config = dict(
    train_examples=195000,
    encoder_norm='layernorm',
    encoder_head_dim=32,
    text_encoder_causal=False,
    text_encoder_width=128,
    text_encoder_norm='layernorm_no_bias',
    text_encoder_bias='none',
    text_encoder_layer_scale_init=0.01,
    text_encoder_inner_norm=False,
    text_encoder_num_experts=32,
    text_encoder_experts_per_token=2,
    optimizer='adamw',
    eps=1e-06,
    batch_size=128,
    warmup_steps=80,
)
Rows from block 11 of the image encoder, named by matrix and row number. Each number is 128 + 32 x the weight over the matrix's rms, rounded and kept within 0 to 255. All counts start at 0. Numbers have three digits each.
# q: window attention query (encoder.blocks.11.attn.q.weight, 256x256), inputs 172-255
q.31:102113146119130087148112082166123131112141136099101070099160147111099186138070119149084124188125172090122110148124148141127193166150110097128193108095178135083155107179097146125128099118131142137159144083137067171114101088143139121103124131105174171050
q.32:161151156158094113114200139098068146131123138095096164124110167153146137063171100079136156174203109058124086100069114096089100127120075157116039109090154227124198131171159110095115119152163098184097109076167195087085081094092114123126143155164155103108
q.33:087131109153120128093077108084113122127146084119124106069235130152169094126100104190115133177152076101104125138129189184183135131113174177093186121091114116163121183141142104060161092159147114078149167112186082157090180073114083101148106108103136172101
q.34:157165100126125081140152178190132148150113158131109145101116064089075149164126164167117090122179107189090112138110113086167126119153156154129118138127097113140128192132111111135152120145149138130171130103063163117125156088090157107114136167118174135139
q.35:104108122099142096130151193061114145108129114143128160139110188112089132137123127108077163186147043113168088121150094085152187162051147133129103050129056093080139158156114153138162130196067100126131124139137141136106108165143101122113137127125079138112
q.36:145116131124099123143071101159174130158172109179163169174152084113098130148124140130107180158112094159110157075140104206083091148145104094134134117069131087161104144097138144076158148095048126144160130122115106124136128056142087204146118110088122068112
q.37:131125137120153078153179143112145113101116108126122150110082220032104104077102176127188142169158115153161120143103090136152127128157083133171023100136065114114156162122192101135098147181123134158148119112124142197139139154203118148141084142064192127175
q.38:132200172131131095103156110115180131105083135114147161005164090154115093178161148179103054113207112138149162071129139109192125137134121173097105097111074137081153141149118126079136115098110130137104139120095098151116126116122183078101146128146177174125
q.39:120120118150074114163094166143136150074114129118078144154088126108125090111119100178062114193040163201150124101135100117115092123181128128105129103147110083099123117096130106131094123180097135144174108164154125110135123135138133115172158159168122129127
q.40:136119161130123121133117097088125081122115092178132132111131107135105080149156133084142098115206100127081138098147120139168128121174122174162168143131147138102146123166114092154164128148112106104166174108144017135116130112165172127160121160118129097105
q.41:163066149194149130134120175132142069094104124078147117052202207160133137110094065158094069117195163120120081123134091123174129106106149118104108138131112060111069109106154079092192124157144148113111103129137105097109105097123126168150133176080152124093
q.42:139155110110122189121100116123116123154079131171115127138134129114158158122133082156096186126026178154140179166143131185124140072161129088135132174068115136130060115071124145149129130033164081101159140134087147155105083137102123147138118099164149138151
q.43:125135153150119168095124181123096176152115083108130122157115098162097110111162177088086127149138160160155167094123076123139086154120152126110114141133163153093101082144119118117088139146105091095087142131123140114107114171131119117126138101100127136120
q.44:159117118156160165104090137152138115086134079157121094094134171139115095113131040123114081121219080128134092121148137090131109097107101130181142093125103114107109156153100162091185116143135148132128120100165086200134138097171151132140138198084149164144
q.45:115117160100111113196136152114056084161112092117099178143087093102166160140172140110148120092077123086071083144089188153100112149123079064124140194155131158191122133101104128145086145142132145128110078133125122153172137157109121133125099110195149123173
q.46:123084148132151096139143154123132165107150091104159118053201159165083118139127140113117119124145120199076163152151162139149092122106131196122138149074126079136179136135147084106152133152088123097160100182182093088108158085120170142126088156089133147075
q.47:100176113120154151100142146152142146190120149146181170077093109178120092099135130151180118074101119100139140108119149139178171171140125157104193139064142144135155128158107120103134064167148132102114125165167104146070179110170093167138125184121189084126
q.48:143143097095145122112141075134156164167161169113133133141083133155165067106152070145133124128214056185153066056146108102146127154144129136108135154136094087091185212178133055096207199168078087160151139078129141130070131102106169099111110161089114151073
q.49:085091152088085109130078105131082125150082190208161108101186100228100095139081082155135102120197096111064089129165158114199124165125108176150125153124106144134117119178103131156159109108167163088190149113112063113169159067111176066122114195125141191107
q.50:141145122089096074101107148115166142118084167146157143109155100129122149120087116165093108155172134178077146138118122125172150103163123144133156142113104121078117129145137199085098143116136143100153138118166095143165118137124172180126099103115121114117
q.51:107156136095090172101098153147148126116111093112138147074055140107176143148170129161121114123151114137151186132111139109111139082101127167099044102122072072110156113113122129153143151178131112125133105103166158149100151129136150069119080137097116112131
q.52:110155155075124139150085099128084086106148147141154093169103092080110151127153148119104138110121160104134141147161086205148110089110096134109140144145151177165021143095130133144079100097147148110101112125145150131150063149204087174112123062137073077153
q.53:137154115102145086123131109129091158160118121168153115116146125149106141147062144155077131113110140135128150101140199144102138165187125149125141120100131107121135151082061131202147104102150071087142175110106132156066153194094156127153100130173122145099
q.54:134113090170097139178129129124162138142130120089141162080117088104097172154077149142128075089045151124062162125178139169099175120125106120183094185103167155162102111134089160150118090119200154077147162128039153077112140152115097197179133120190106097133
q.55:113151093159134100082136128122150093133139108168155132144109124152081126099125129116155124082131128165122157102130141149150140132166077190077129115164110152102117084152125093145141083092134112096122194095145114170146148171132104094146113094142143153099
q.56:151123120118148094143082146124149138168166146089146133128128109184107110194178084112084087104144140142122129084213108109130142113122118143136136093071075124082126111130158096106136104189180128110170152099132120182151096118080147107110121150072108096118
q.57:141157185117134098095144094103137120088118099098109089154110152038092196068114180099094150101108202142090120131155146197068155091088126056099120109161130139151035090128153174085132162108136092148141088138071132131140142161177109183128106154139075095160
q.58:173140183068128084109117173150167133092147141107080122085107166159155108127198088113115106136208082093086047119120112109160040125142093079132113100162114139067210114154157138094134149152147160177139154147162088103113088188174118139113170099154126170093
q.59:155181207137129137146137128157116071132118126165098108096111088146153111121115121092110103157182138122076113120129140131156161090140124168200117135145123111096125120166122136105168132162144175188105128096094143096126123103104211036126127221152152161149
q.60:110116125094134103209163081115103170117100110108150131109153118086098153119090113176115116104084172154107146150201114125192121136135170109114173176104155134103094090149099113162066125109091125067108196106109110122139071128131092141110083181163111134133
q.61:146143108132134142132146130112102164166096120078069081188141171140147187059183102083139195163154191062175146134049147119094097175136154163128151119174129137134120102168119137084105113164122138152063170147084146095128144189129097155165175146132146128133
q.62:116147069139133126110108162097110109111129147141155081092131157157114112094118137133113113117192082110079098132156153144178149109153124201142075100141078132114127152163107136133172163112098122106145134072131124166063170156158116153144158112118184197121
q.63:093072166114112127117118138113155128134080065094130114059187116165052119131077090133117063072120096190134153153113158153183130102125103169143079138123113121140137140157081107191126110115114112107121166123118116120140111055147187128119132177097139085134
q.64:140054102136147097130152126154120188099131075122157128090160075123153140097160099122120102164098131129126170063133144103107118158103158129098160097120163083140133070153107169100148149198110164122083140122136151131115173119093090198124142111080071104109
q.65:100103100083101124124125135078105154152075129145151145146163093199147219100118168229095139115078163152118121157137110150082139110157190121171131186095092152152109090074087117128133151101152095097097132085130104133150093078160076151099102079138142138100
q.66:182168114126138077089113168109071164074164132221151110138141141142077126117139139173098120154142082144191146111091144122116127119175121168168122107143103118155087125121151097172077096138161134078179114129134130154095089118127082146117143164130193151147
q.67:160125064128092126120154139073113111138116146146145128172096130121088137149110138145109104068092128117138183145135119116123120140160091135176173117099112086153122145149126103189136087123142166125069117146128133126131095174033077107122101097105123165111
q.68:137141181117099160124160126098114159112149141116164055118123161164138114183167127170132068137175140152067135096143163138172184114130133115148074144123153130139093118107107138108135162130101102150056083097135131103145120115106115141088178144116121157145
q.69:110108135156153192127104121129148103145189162084135089194115114119073085138109124144152151116116122031138131115116071048109129148116086182086159088139165179191152096155199145100118144128081136164082102148108133138115144178154121121100189192146083102128
q.70:099068155165110158123125148114130155100122118160159119120129152076128142125104128148084099110076129160132127151113122218112187129166090124151125064119098075080176185156082170155119107086160163060123130166142068124140166133142166134115145148125182123142
q.71:164130138084107100085104170126160166055107102173117121120137110069153083108129112171114106132123090105158078165127147174152096149143139078182139089127107095061159125111101184139137168169101162111173155132153120176118135070160105191085120128154111134147
q.72:104152171138174157127194111155086086203175081122172090113094133177133179110111128157125111099106127133141183107171203054166136104191091145108081179139186121151180204096171113183136140105122086116163090126082158115123124203108127086136152128142182108124
q.73:145103082199118112095156130136118123167115134170110140143101172099139137158184128186169151157166149135138191183146107087116129134166146069112142136090079125102079209129109153149157090101163177143129080139165115123089102192086098072134146095134095119152
q.74:139129150098138109066140147112107150144157139164095213160161167101114143120113156128144081094135131182196186121142163139115167141141150103157170103168086121149192168144111110129151144141138148056150088106168128073132117102103121118125160120102131131114
q.75:137168117123140072145163143073104196139143140066144106162195186108117088122130125039111147152184119182118135115063156163152097136069152091117098155144131163100116115190107189097126144143107098143093135127146123133117160097137126155118173176140067180138
q.76:147148110118137186104066135130128093140148080131165113086116093135101100201155175202080148152107078096118148127157126123101118118105145082122177129095140137110160094113169155179104131129139166066159145142133071146127160113108136143081060098164101157123
q.77:136179120106108159093119205120120150119111141102119169148129140134165131148132145171095113136177098082148190131141161182067161077143115115106137128122155108113143142158106107177113111139166125069093141129149105100114137116135090130124124087136145172136
q.78:093137129072113172076092132092162164080055149131096122108127142131126087149136069148144066110132134089155132128125074172127132116099113101130187084133118079091169178144094154142142149125115147063129140190168125175099131091146142171101146096124109155155
q.79:061100118133146139145205174109070080162115094108112173108105149153170178135095131145116215155176099072123173109139132101077205103114090130124127110156133077208145203106114110140133110095150142184144153159126123096121109149106137094194150161153141099143
q.80:123123153085151094151126113124136138094104125136129134173085115152153160086149102196089143107084083168137086106176111178136145135091150148141155154187120135088115103123120140154157125115126132152142121092115099181212162112112170177162120126175087125118
q.81:074072157113148075147123130134132147084107171154189132104177133083128093061140104182107120148145099138150160117139170153105045076163100142105144125101145110079104123142109154127134117112122132045150146139129123182136154087104150084114121122142064181116
q.82:134157140193108150153090179142084124208169167145146086119137160092161151145184144185134143114137109113130114136116132042150140129157148210096155137145116101101144122125137070178133133121144168131124064097081128185118162163120106091183127086213118101150
q.83:127175100176188124179181163109080113181146101103080134150100157143115145128139095075148156080133160109112121138111155053110246133125131151087086160154187108145137173141083124150170122140147135143136138111117108107092183181127084128211139139163169109121
q.84:143151141115117097137086077135149206024118126068096125081122185131120130146124108086134156096186132126124127146110093112143097126106137125143166075117114114130101142155153200142114136156132135150151164145172094136124148134139160185135152142111154149150
q.85:052167112168129180118195147140117100150142145142123136131090111121125164133147162163170126162191144094142096186131106038135155109105148183124092156196157173177145167123112108158137118089120099155161141126130156073095132179120134016153191075132084078153
q.86:115118107184129130167179169141121151141086121101156084111138114138139114085160130173059168095145167160151104105149135134135138149147138109131184130104124100149084145122143127207073111083102160128143087109107127098167112119144109106124141170133101126174
q.87:152094086167100083101185114153084095168115152099149139196126164107093144136151120148084140147181146115152128122085160097117184118147143139066052182087173146136112163132108127180173087155129092176076104130100136081079162153107139130140149124125109100111
q.88:125169104138142143137135103146167133104141087147126105084129111208157129182107083086217133121184124186129179106136152094131156104098101100107117109168158110123120149124156121082149179123157144133119181173098158141103134146104131179136162121141112123098
q.89:119133112149132180141211168120151071123120126134147142117088125150172128097140180196087159103103149155127142133137133135123132061189125150118108159142148078155156170076088134146123066075124117103152131079110118109164082193111066099149057093103123146094
q.90:160093149168125090206158191169075145126104129138101167127126098145169157149129129124135136095176136152115162159090130107170089136157080150111034159097160142145159215139120085139115116113184116120116098113120146141118073179171169147097144141132117137106
q.91:119137163114159145119146120091174163150162107165152170221115110119125163060104188155076131167142174143174120166154138156110141161150120082127125184095171098158135160087124137126104121120196112144100097117106109142127040152153153101151157129125161131148
q.92:119092131107113124102117101128100162094119111108129176093169082146079070101114096156160113123174070109106092131169103103127125140148107082113190087087154171026147143142101156053163139101110138112165157112153097154126165103089149157177140163125120092124
q.93:101142144207110107133185111114091050122146148071152088178107121132154151216099140107175144134189156120168103109157118123111147126135046137128096194098174097153103185168160157124166140099056129152133130149103103102148113158100135073137171108130086133122
q.94:120114102128129108109122133138107120134166180115198118150059148214092213153070162174118156136128161144076146098161112107136127185141131157143126213161152121156105154147108092157146107158130173153120106094104099126095154143149071132191171089114154138127
q.95:079131148236138151143152134168154138169058190122174165150086161130114162143129173129146195103088149102151116146102086073080160150143117138090143175134150103144057196079112111151104082082163169178124116188065152040127061172132086129149127128156138132122
q.96:128157099171130116089125134161150079120152107101215118105094136114135211141159074117184137123095063127040120111167124086140113185089118185140180157157126149123153138133065155110172076083142126117110144194039090113115103084091184181151118163100112085084
q.97:175110102130133165100105152204092143155198106101115114129102155057088091127175097143136035116146126118120112188187137147104138116139094110136167164170142127175131132094132136147133110141131171127109125143121083103111096141162201133122145151133120149120
q.98:155143130099149058133151079056119174104095159115184121155125132068089201120122185083131177101108100135128109138144141065107079136069136152128133135083171099078123142094186135134177069134104128153152105128083108168121077078064097147114115156088114114149
q.99:116136117125149111133175125086134105125170164088082152118125125142094172108131116149146147139103122110152095194080086118168199150127126188142141092127111152109189075130143095097130126107110099141132155127191087130130073103142142080088086143091149134116
q.100:138133108117156102134096128120086142101103069153128107091163122143130117177151143149103112067173121182099185081132122136177110175128115094153175180120115117060105159133146134111112126132076097071138109171115123080171154094093140172202176117143107136152
q.101:072146099176124195110150114113139133138121108104098127094095172096107185095114142146105143115117186116141084202081144110139180117134128130078121078109109184122160121120181158086154111175119114201147052100180131122086101164124095135101120118104137091146
q.102:045142137092116086124139141045119131147145151139117215146134151127094173113107128128153177126135124074147093164121195089095095134130135134091182095111092140075144146134155097110161100150108127175156141086107161173123108156149174122111136133121154163114
q.103:106081109064098168152163092138184102191225109121133167086152152125071140097166071180130151115094105142135138171112155095181133104166091147124124100053169165123145103108068092096157087086198165119122085120151176169087129189106142133099112107139137137086
q.104:100136110190098178089096127171099150151170038154100098134082081125071123115109142119088089123115148092122156136119105150089073159175126119108148117122142168106125118165092081101148129144161131074154123178137100120085178127175143105116108079142118210171
q.105:116136112134120154165142076079077157097079145108152159103118098119155115157159182121082165134145143154137122085131150133094122145073105121171062109156143134107096107130176087141164154107084084133142090109055089102117116102127075146099133172088144104143
q.106:147150108104140139191116097122131122131105120121161145138127121077132105149145147127120181084120133139117137121169107165127183132159096102134098157141113112136126135111094135165158129097100124141128157129119174189181134183145087149126174180139116088095
q.107:100123138170137117128075107152225067143094166054080115061136145164160148093118109097130106124180194169144129106062127070149124142122110161038130157149155136152138087117201149092129088175205129179052173118118133077097112156065095140138120142086091160148
q.108:112108118103121121105107119074101141103131151103144114106133069112145130122088151106088133137101162176143145136101068157117116144106137159141157123136081161055107108116136114094084132169103120097119113101093078116091116126158127123100119174082137081138
q.109:071061130082112138113133174129099175187204141130078153158111152107069176116135106093113083195119139098143169156093204080139135095161114106096158144075134182134162064111094091098101064142163160103130118092111190161078122162156177104103086102092129206135
q.110:173058113138101134127064132124143153120175115123123084082149150141135140106098132146138095127134165084111119161151130096153109138132113186078132130117128137192132115137139105142150106064105158177125147127145169149130141163152132090107121187086128079135
q.111:125128112119126148116098173099136156132168120127100193159126141165078160084070077164117079115098171111145165182134103140101107091148138108151208119100107182145180148128138117131113118171200109126107066113114159134147157172195155120095134084154135160083
q.112:155092132132103126167208110143186150081133109105178170086072114101122140087106149094127149076135171138111073135165123134089093172130158193127105114164164137123118164105114139127148109128022084131057146100128105118176133125072144141089113154102134126118
q.113:141161129123146075121169126126126145078118153106128129086053121124197177119093154123127124064114138140110082165146107160142137144084123076129070144139109164134091095113154175118177125088131105122150123129110089089142142113084102168120132145184138091135
q.114:121106129154131140139140169186109185134166135063115122135118140181168144143147109232158138156110117097099170103120111145142129117103094131104092137125184125080163118097125127131147148138076157116095128081155133196094108177124141129145099111116181136128
q.115:130136162128098152106139116110128157153098156104127150095145085070207115171074145106189110130136106176167048121065136127169132135111136176097152116129106132128178119150162113125159122115114152080087154125120117155110057056135114085147078156121146126159
q.116:116214131137101087202074163095152124106149134124190165120130116148116125138187147097078116151148140225153152083067105164174071136085097157144120142229146149109128103184031134146137098146078094119090131120067125071114125127113096123127092084118122128171
q.117:130151135152097117092103108155098122150098079210133140212136097163066148118114099165110102141097110148106152150090142177112156107129074176141140088135169174143091119147127108133100121177142095134108138134199065126118170141147169086068125117137099142114
q.118:154065128118143121133173142116144113110136154111083128093145175104107125113163111142215120107108109115103154152112170089158120120107121088120116129074101164168172167122122053154101169128130197146119167137131152167141149117122130123106075130099137110119
q.119:125154077173188164106084128144129136140138112080088132154070118148145120098127094181096088083052156136128105159129147108126106102142147093113159140080128081075148157117180121107064124079118174152120160119104157194082089124167127174130157148124119150156
q.120:185157145199161136143165132140212129134136131121088152139102042069146146140119130126135185099124154073130092208037120100100117119091127188104141108065131192077123068115178104085134070125124097156095151136140169150099061159120114136075206153105116138161
q.121:123155162117149171155164106117088115113077118093167141116088107121154164149086148039148177140140138148146139101101175101103126176104167130125108123124142111127136157086174168125194100112063144118180141074137121189151114103090083157071120154073113112134
q.122:113179095176117093107080149147116117084106087158103118106105118100133124160164129099068105041134141116065126105121096159101181079094148165124062110193159153129051099118125132130117089158136137133131141176125100070111085104142189160056112115091089115131
q.123:152106121125143155148133151156140144143108052113137085123114123126131116155136137116127121106115122158106148101155050169120139190099107158141094132180167136120069094106096141089140155155144145056091170144095124082144143146132175171126153103124103104151
q.124:175150154101153133095132207090139122135180130162092167158100152136098099153180107105151142148216156115145157058098105133136110134104073169086110088154180161144130059144137120136112137216090135193077089139128112122103149153178107132088089121095117143103
q.125:063085117182144153115195151128181105095206105136101144173111167168136103097156139152181113138118136082087180158109131148065178065115113104142153080077166073174109141139074148183080093113198191114147089106109152115144101121185112061109121092117129122114
q.126:164120115124146157164132119182139071141122061091165082133145134151087159088179097149121114138118072162097118118141125158110140105143130120128091123111122156143128117100105133129144074145203092149116166163098141143138127124105164184179138139126106182111
q.127:211164120066139165167101130168087181084097170141144119126078076091082088178129168119137135131100120121143145090161147153135103193122088142146104141128122090078080160142106175149129163140098101055104149138127079115108153108100107139169096121100118089202
q.128:082150171171111100153096166144110108141137089106134154120120127145093075115106094145145154145144162095088158134102130173141122142069116150150147148135120118116109088139131138119161112136163170096113131138146168129081065092135155152144092129109154141162
q.129:139072133165144092119129078136232119116131127155068122111150110133164174112145077177144130151162088130139142193111106096115119067093144121136127138160106102153134138165146117125120168113164117218126108148107095174127099154146108125078124083104140159122
q.130:127118148136075175125120133180095118145116090138163106128117089097130126107101172072124153095119218140099132135091178160124110072099170133073113175075131123114111127119110175190125106094143118067187149104043108044141097115083112125206177134078124106120
q.131:126107087144075089062122141152117133163108087118106112121113154179154166167111103163131114154182089119112147113160077121139131124165153196091112181128137107114130095175115147146136208140166097112120105123131120124121180127169182120133181082120127106092
q.132:176166111139181110108055101045103174067156101155119126116142127055188109152142132092084115138117085096124158162087158107105141114185124119147231083180136118133114082179122142152146157126108079152079086119164142201069111116165151122122075147122132104133
q.133:136161129138081188120121090186171079144136117109146100117125085197073159095092198132037152073152142125091157058176099139127130123147171067125074129133143118130065108081191155092147063118131106067079123154080151089113157084077157149146132126138086161151
q.134:147080078126122192123206140164094071121148153136126144135161162202109148149179157140101167096086148107097136143127052131163132125145149120124085143140201158144087115045157125172124103096126129087166185126098087084131069102093116146186160195175118052173
q.135:105119165125158108119102147101113180079159117129162099118103091134142141133108097193145161134120138089159140172133134107145099171094109147133128149172131104107198148203141090133180189151123081171166096113146110105076148144145106155137148120148131152120
q.136:104129126130150147161130098177132086134178092098106137156109111136108149134152105141126169186083082124109078149111098161109090149098116121093152137136128139194101118094155190127094087080132153063141148077151129112160092086132065137170170110088081162162
q.137:133125155151018141129169117146115071105147098107142113143157117127066124168148201092093174123122168128158133183146130179098149144142098112109129128138151137142135122080171128114120128126113094072152157124100120042072091185115084165128199150090082115139
q.138:083170108188128178184154090106098103105113085110121171151135172091127137129179132129087143069075149127089125157137110131115133093173090142132076072124080113138097174085136122148088101137133149122155157090099102139143109110156090134165112063106141097158
q.139:109096116144106142173148128134149187085097185166136127092137096114141064122040227083138155121055134110133105130116098113077044065133161091167138102107133097141165121129077120140127128107103024123105152142121100119073133124139195118099153078106125127106
q.140:140077107122138117120135139191131122103189102074098081166112112131147150095161145134130105134147147146092126077168096143199150130137112095106152107079150205123100143095165132156077126101095196118099147172172131149135142077189174182123093137159087152155
q.141:136090130114117159154192152134126121161117106199207171124192157108146124169114182096130086109173194110050164092127143109125143146120161111082074176094128160189095164102102110153118155107120126093084123189112123064102119124092138159175155136094119091100
q.142:125099165098144113164047174097109152108125132123130118107129136079126154068043065135084162160100097145118132070144106140155077143115149088178127113129153124110142116123170139127119149106086211147167110090172095128187106098132190190140107085117108179130
q.143:144148097130050137161146151168085092106157117158164170131114091186121143145128169144142099129166109153115169066174106131114194144142125136091075128106159140207148135120120143176120144130116105074125150212168127152109144152071108125158174162125061133093
q.144:122177062164103149175198116116207133122061143131116183102136136049128134134103187149144157099088155116147146146111086078124135134095117097155097168136128164119127152109105111101137062114188046118113132154092162094070131140119094083184100151159145064125
q.145:198068153084198127103148173180112101182127148116178113139120121149131133106076072153124117152193103096050180081156091156196145083100184128121120158127129091138099110135171096163130143140131141117142139168115135133132122145153152113089187151138150134123
q.146:131114149140179094137053166132137164077147123148168058091111114101130091137130076126147108178142110125096080115127137197155165095131147118090143101082165171157102025075112191077096143138150179129108101157140118146105100117130181161112153133063108183120
q.147:144141110126139109132166067097188076058146126063097165137120139185163101096154093126101177157105147121149072152078123144067104125123141093134084119104140104151154149186101098110137120106172153104136146121088138117158127128183105080159115130096179135169
q.148:142096119102122063086083106171077139139087140122113091136142126150115167092092072102149132142143104097108169109070155149127127180118148118170193143148129111124106115159133122073097146131134204110159121120135173169118143158096148151123163122133166158197
q.149:126149160175140156089197177119082096109110146122115192159126209133158168104187152092093128098142111102142146153127168082090118167123125117155102105150121109130127159135136101158128098150140127158192136145159113166112157141128119089192102109129117110104
q.150:108175131101120138137113107158075191156146159158095125152146120124125129154099070086094079113111164099083145119148113151169088123121147086160138158123114165082128113119121139075108171128160110087108140149149158130136098078146156175148167167130114104142
q.151:117136101153139158105156125198096107206108170126138132132130096146136126080149146189174124130149152133122129119082157092092123160114140132095056129111126118120152133118117091135114123063147130129117134078089182105117097157122104105115146144177102107140
q.152:142144155130165110112130172081130124161139129090113110178117141193149155100158045155171074180125083084112120055146162076119148146151200166086186140175135122147180141187109107089141195139087158136100057162175173156148206167176140106073155078116172128062
q.153:141148121082050159078185137158122099105107167143142132121068127072110165161097149113125167105110184168133085121205142148116176092109126089152092170147144144131111134083108145149122038154102075115129153168109129049112132121138074082173132120112124100112
q.154:126140153153048130059121163139162072130116080092150205080151099082162161152083157053084157131098177137050104108175083117119115136167149121121141136101158140124119141112163189154163125108103137096116129146123118077110093159115145172214120184091148096174
q.155:112186151137053172133113091163175141057107136112151141118188129100106081146175110118053150103097164158098152140178065129146096139068149119198123114137113122134072069125157142122165098140130185120079110156098075108151062106123129189113127107081075103177
q.156:069116094134137122131190153126124147144141135132128166115096144160166145114062131130115195122078182172166133152127105150121090150130176176094140192087110088179115121146111125162176147129144070143126115111101130110141118157137079159114081093123171089076
q.157:084110114086095161094142189150165089114140198099150149151131123164089119150141186147090101130134166123148084160188146144110158123135154113075022101132119092152122159141076070173161127076178104129174142111170164052167168185102084162147118133161126057108
q.158:162094147168170102150131157083095114100135140128115127098121152159161093130142083120143036170157128092183170103111150125118143083157097176135091110048102140118137209214146137140130228169076127186124103153144189116125110126167137082120109071083137159143
q.159:073146130129110165100143131124107149139122118186165104157134124148163129126145204120065136122168162176142093127116121082108192115148141129111099183075116068124120175132149135198131082051130123117143124084073099109105154148163060100179162146147113139118
q.160:134123113135116074120124124104105145160100123115138088145136129182132107095130121107076162151154123130139161084170134069132167120166159116128119109104159141084117105124144095136104148109098136115195152098128171160128123156087153139102109147144107134110
q.161:168137159123124081110141137134128132093134150102118125139144100175110158111088116122127121173212132124096192093148119127101172110134112107108119107094091136094128052148186120059153119129087130127065146170144157188158137136107087102108171187119112076146
q.162:048109119164109112163151126090102138157097133154085173091094181082130151148145125124119161146106171118154127218078150128086098091063101145137160199126157146156148123118095061110104141106146154147166084090172110133100063155092139138126104157158184095143
q.163:112124155134112117136125086138093124143111191146134153125130157129121138120134131114110073142095119092129129114136112084143127203123113080120132100125129100115145149101130132127156116121120156115186117082128130121105076118124130124115126117120160091095
q.164:154131114087095117141056178157141129108142143099142073120134080163078128099144153136065114138130167190152181099164108136080165060171114165151084099092100105110114076116084116115142166137059125132103120100191158141141163183128087144094122120106124114150
q.165:142124148075130099117123107151111094125081152168151123160079136145077202127101115147081137160127183153115114160155167099080173158112138132114115115151087124095140116064106118169124132093126173132147142102107119110108100112149129105104116099155115112105
q.166:129096125078087125096123162123145104100111080050196108155148125100122102076130122083097149145173115163105179081153144169082109149194116064137102108171101097137115077131142163088103117138142152119053166118164197211122106135122211099140152097117094160128
q.167:148195117122133102159163092107127174125126121068103159116081131150138066115163123134121130147152040122066139188091119121119061138135070181105142107141138138108136165147168158145148075134110087106156114096148105099183136137131109112162109130163086121084
q.168:129170123168153134171149109127135138093095114092087141123126093136121138121100163134160164121116188137109140149129123097089098164147087132151100137166105143148165117185175129145061207143100096140146087115168135073159092121130111126092099131108131110112
q.169:119118132139131133063104099094109099142137103113118128073120109086110157119162155157093062095119136150159148121128159161151126117162120144151108114138123141147057082105125117084128120172194120128124101144096119100127124172143110122181163082077082167167
q.170:118129168159108176102151095131183079138100106161098110085154147097152207147174143088147168107105075130118113146085108114189099155084122158114126186147143107151114139151121108134131094111132137152135161133085101094106104168155157112137110116132146135175
q.171:087066146157121135176085159096154147117129094116136167149146150105175076095121114122210141116185097102166111121083135090133121120138119133096108091125097150118158097157128103116141165169159127122105075173109166083115159120157136147170128092116058131134
q.172:208119130086097051055093168191120118131129163158166102151105145102056141094146131195150105125152112147120153056169127175152146102166128131128178081151120148109158101131117123078117137117114127097148094093140126205162098182143144094084164078133162148131
q.173:151153102141131106155145114132069097154142108101063126109088111128194094154157141139158110101081153174140094185128061132090153178130082072141075160154141137103107142151113141128109103164108142224181169173143126099105138184116100078125104147113092131123
q.174:127106157123138110109147162123137154091152100143141104139130090107092169149164130148080120131162132151160128066171161136127211138201179083144124098158121106136118069107114109053114080098156146132086140147150139187104132145151140129050148114097128220122
q.175:177153126162092102125110089101152140085135107128130128124187155149112103145153117110136128169154102150122113144162098154134178132125138137147141152179076123125105122132142085109131181120103220168138151111137115202100108103045098125165148093143093097143
q.176:089117143166152123169129107128158126170127141156059123106121119077143167111144185107111122131141117125085116151092132091118152102103131120150162148117130104103137143165130096132125147113139189089208125166130111113143162124101151171177049148105136166148
q.177:128111170072128116136142193147076158109161171158168090083116115131079044096087173106110111151128150129068146176132159122140111093139131138130145137167091164081150148144117145136109134163150159089120188165121174149186198065137130134092119132164148129102
q.178:091142140170114133158122141095114120111122162111137142115100151099116169072166109147137080112081110083114123210122063118171140115100100109124119133063177100212151205115173180131138093163201161113068141124107104091098185151117134154114134166161140128108
q.179:157113118105109110091104126147142194141174098132146164160151089164120122086122112133158122112151085097114169100197136173112117121170143152132171098133067149109193065171119104074103184125140134132036099183196151173158090135098107144120119122110112131129
q.180:126170108120134159110111167163103102100133108128149121170080119123100107166108162147148085134164124119142113119199089142098072112155111129146116171141139110165143159074135137116134123172091127103113112128146136109139108174108139115099111096098145100105
q.181:155118175150157137161176068104134111130128196110086171137137103109136146173132138090143173104041116083130115182082146107135111184089109112140082139076119124141114175142114110221142110137114090162120155154130112080140139127115117123147129177152152118142
q.182:079164129142119145095104120118134182095173133160111092144104145141130061118138152119154127131082096168149115116152114137110133093134123157141155114207115110141101098129162042097141115134091142106140149113148139138120148140099122077106162122160072107165
q.183:157145154144123155121143147130115110089146085068158062121151055137157117118163068151100119139195118177097158092118107176159180096148098164066163145116133111070128090145166081081127135115043105106140159115142175100156133079126094157050147102136148163129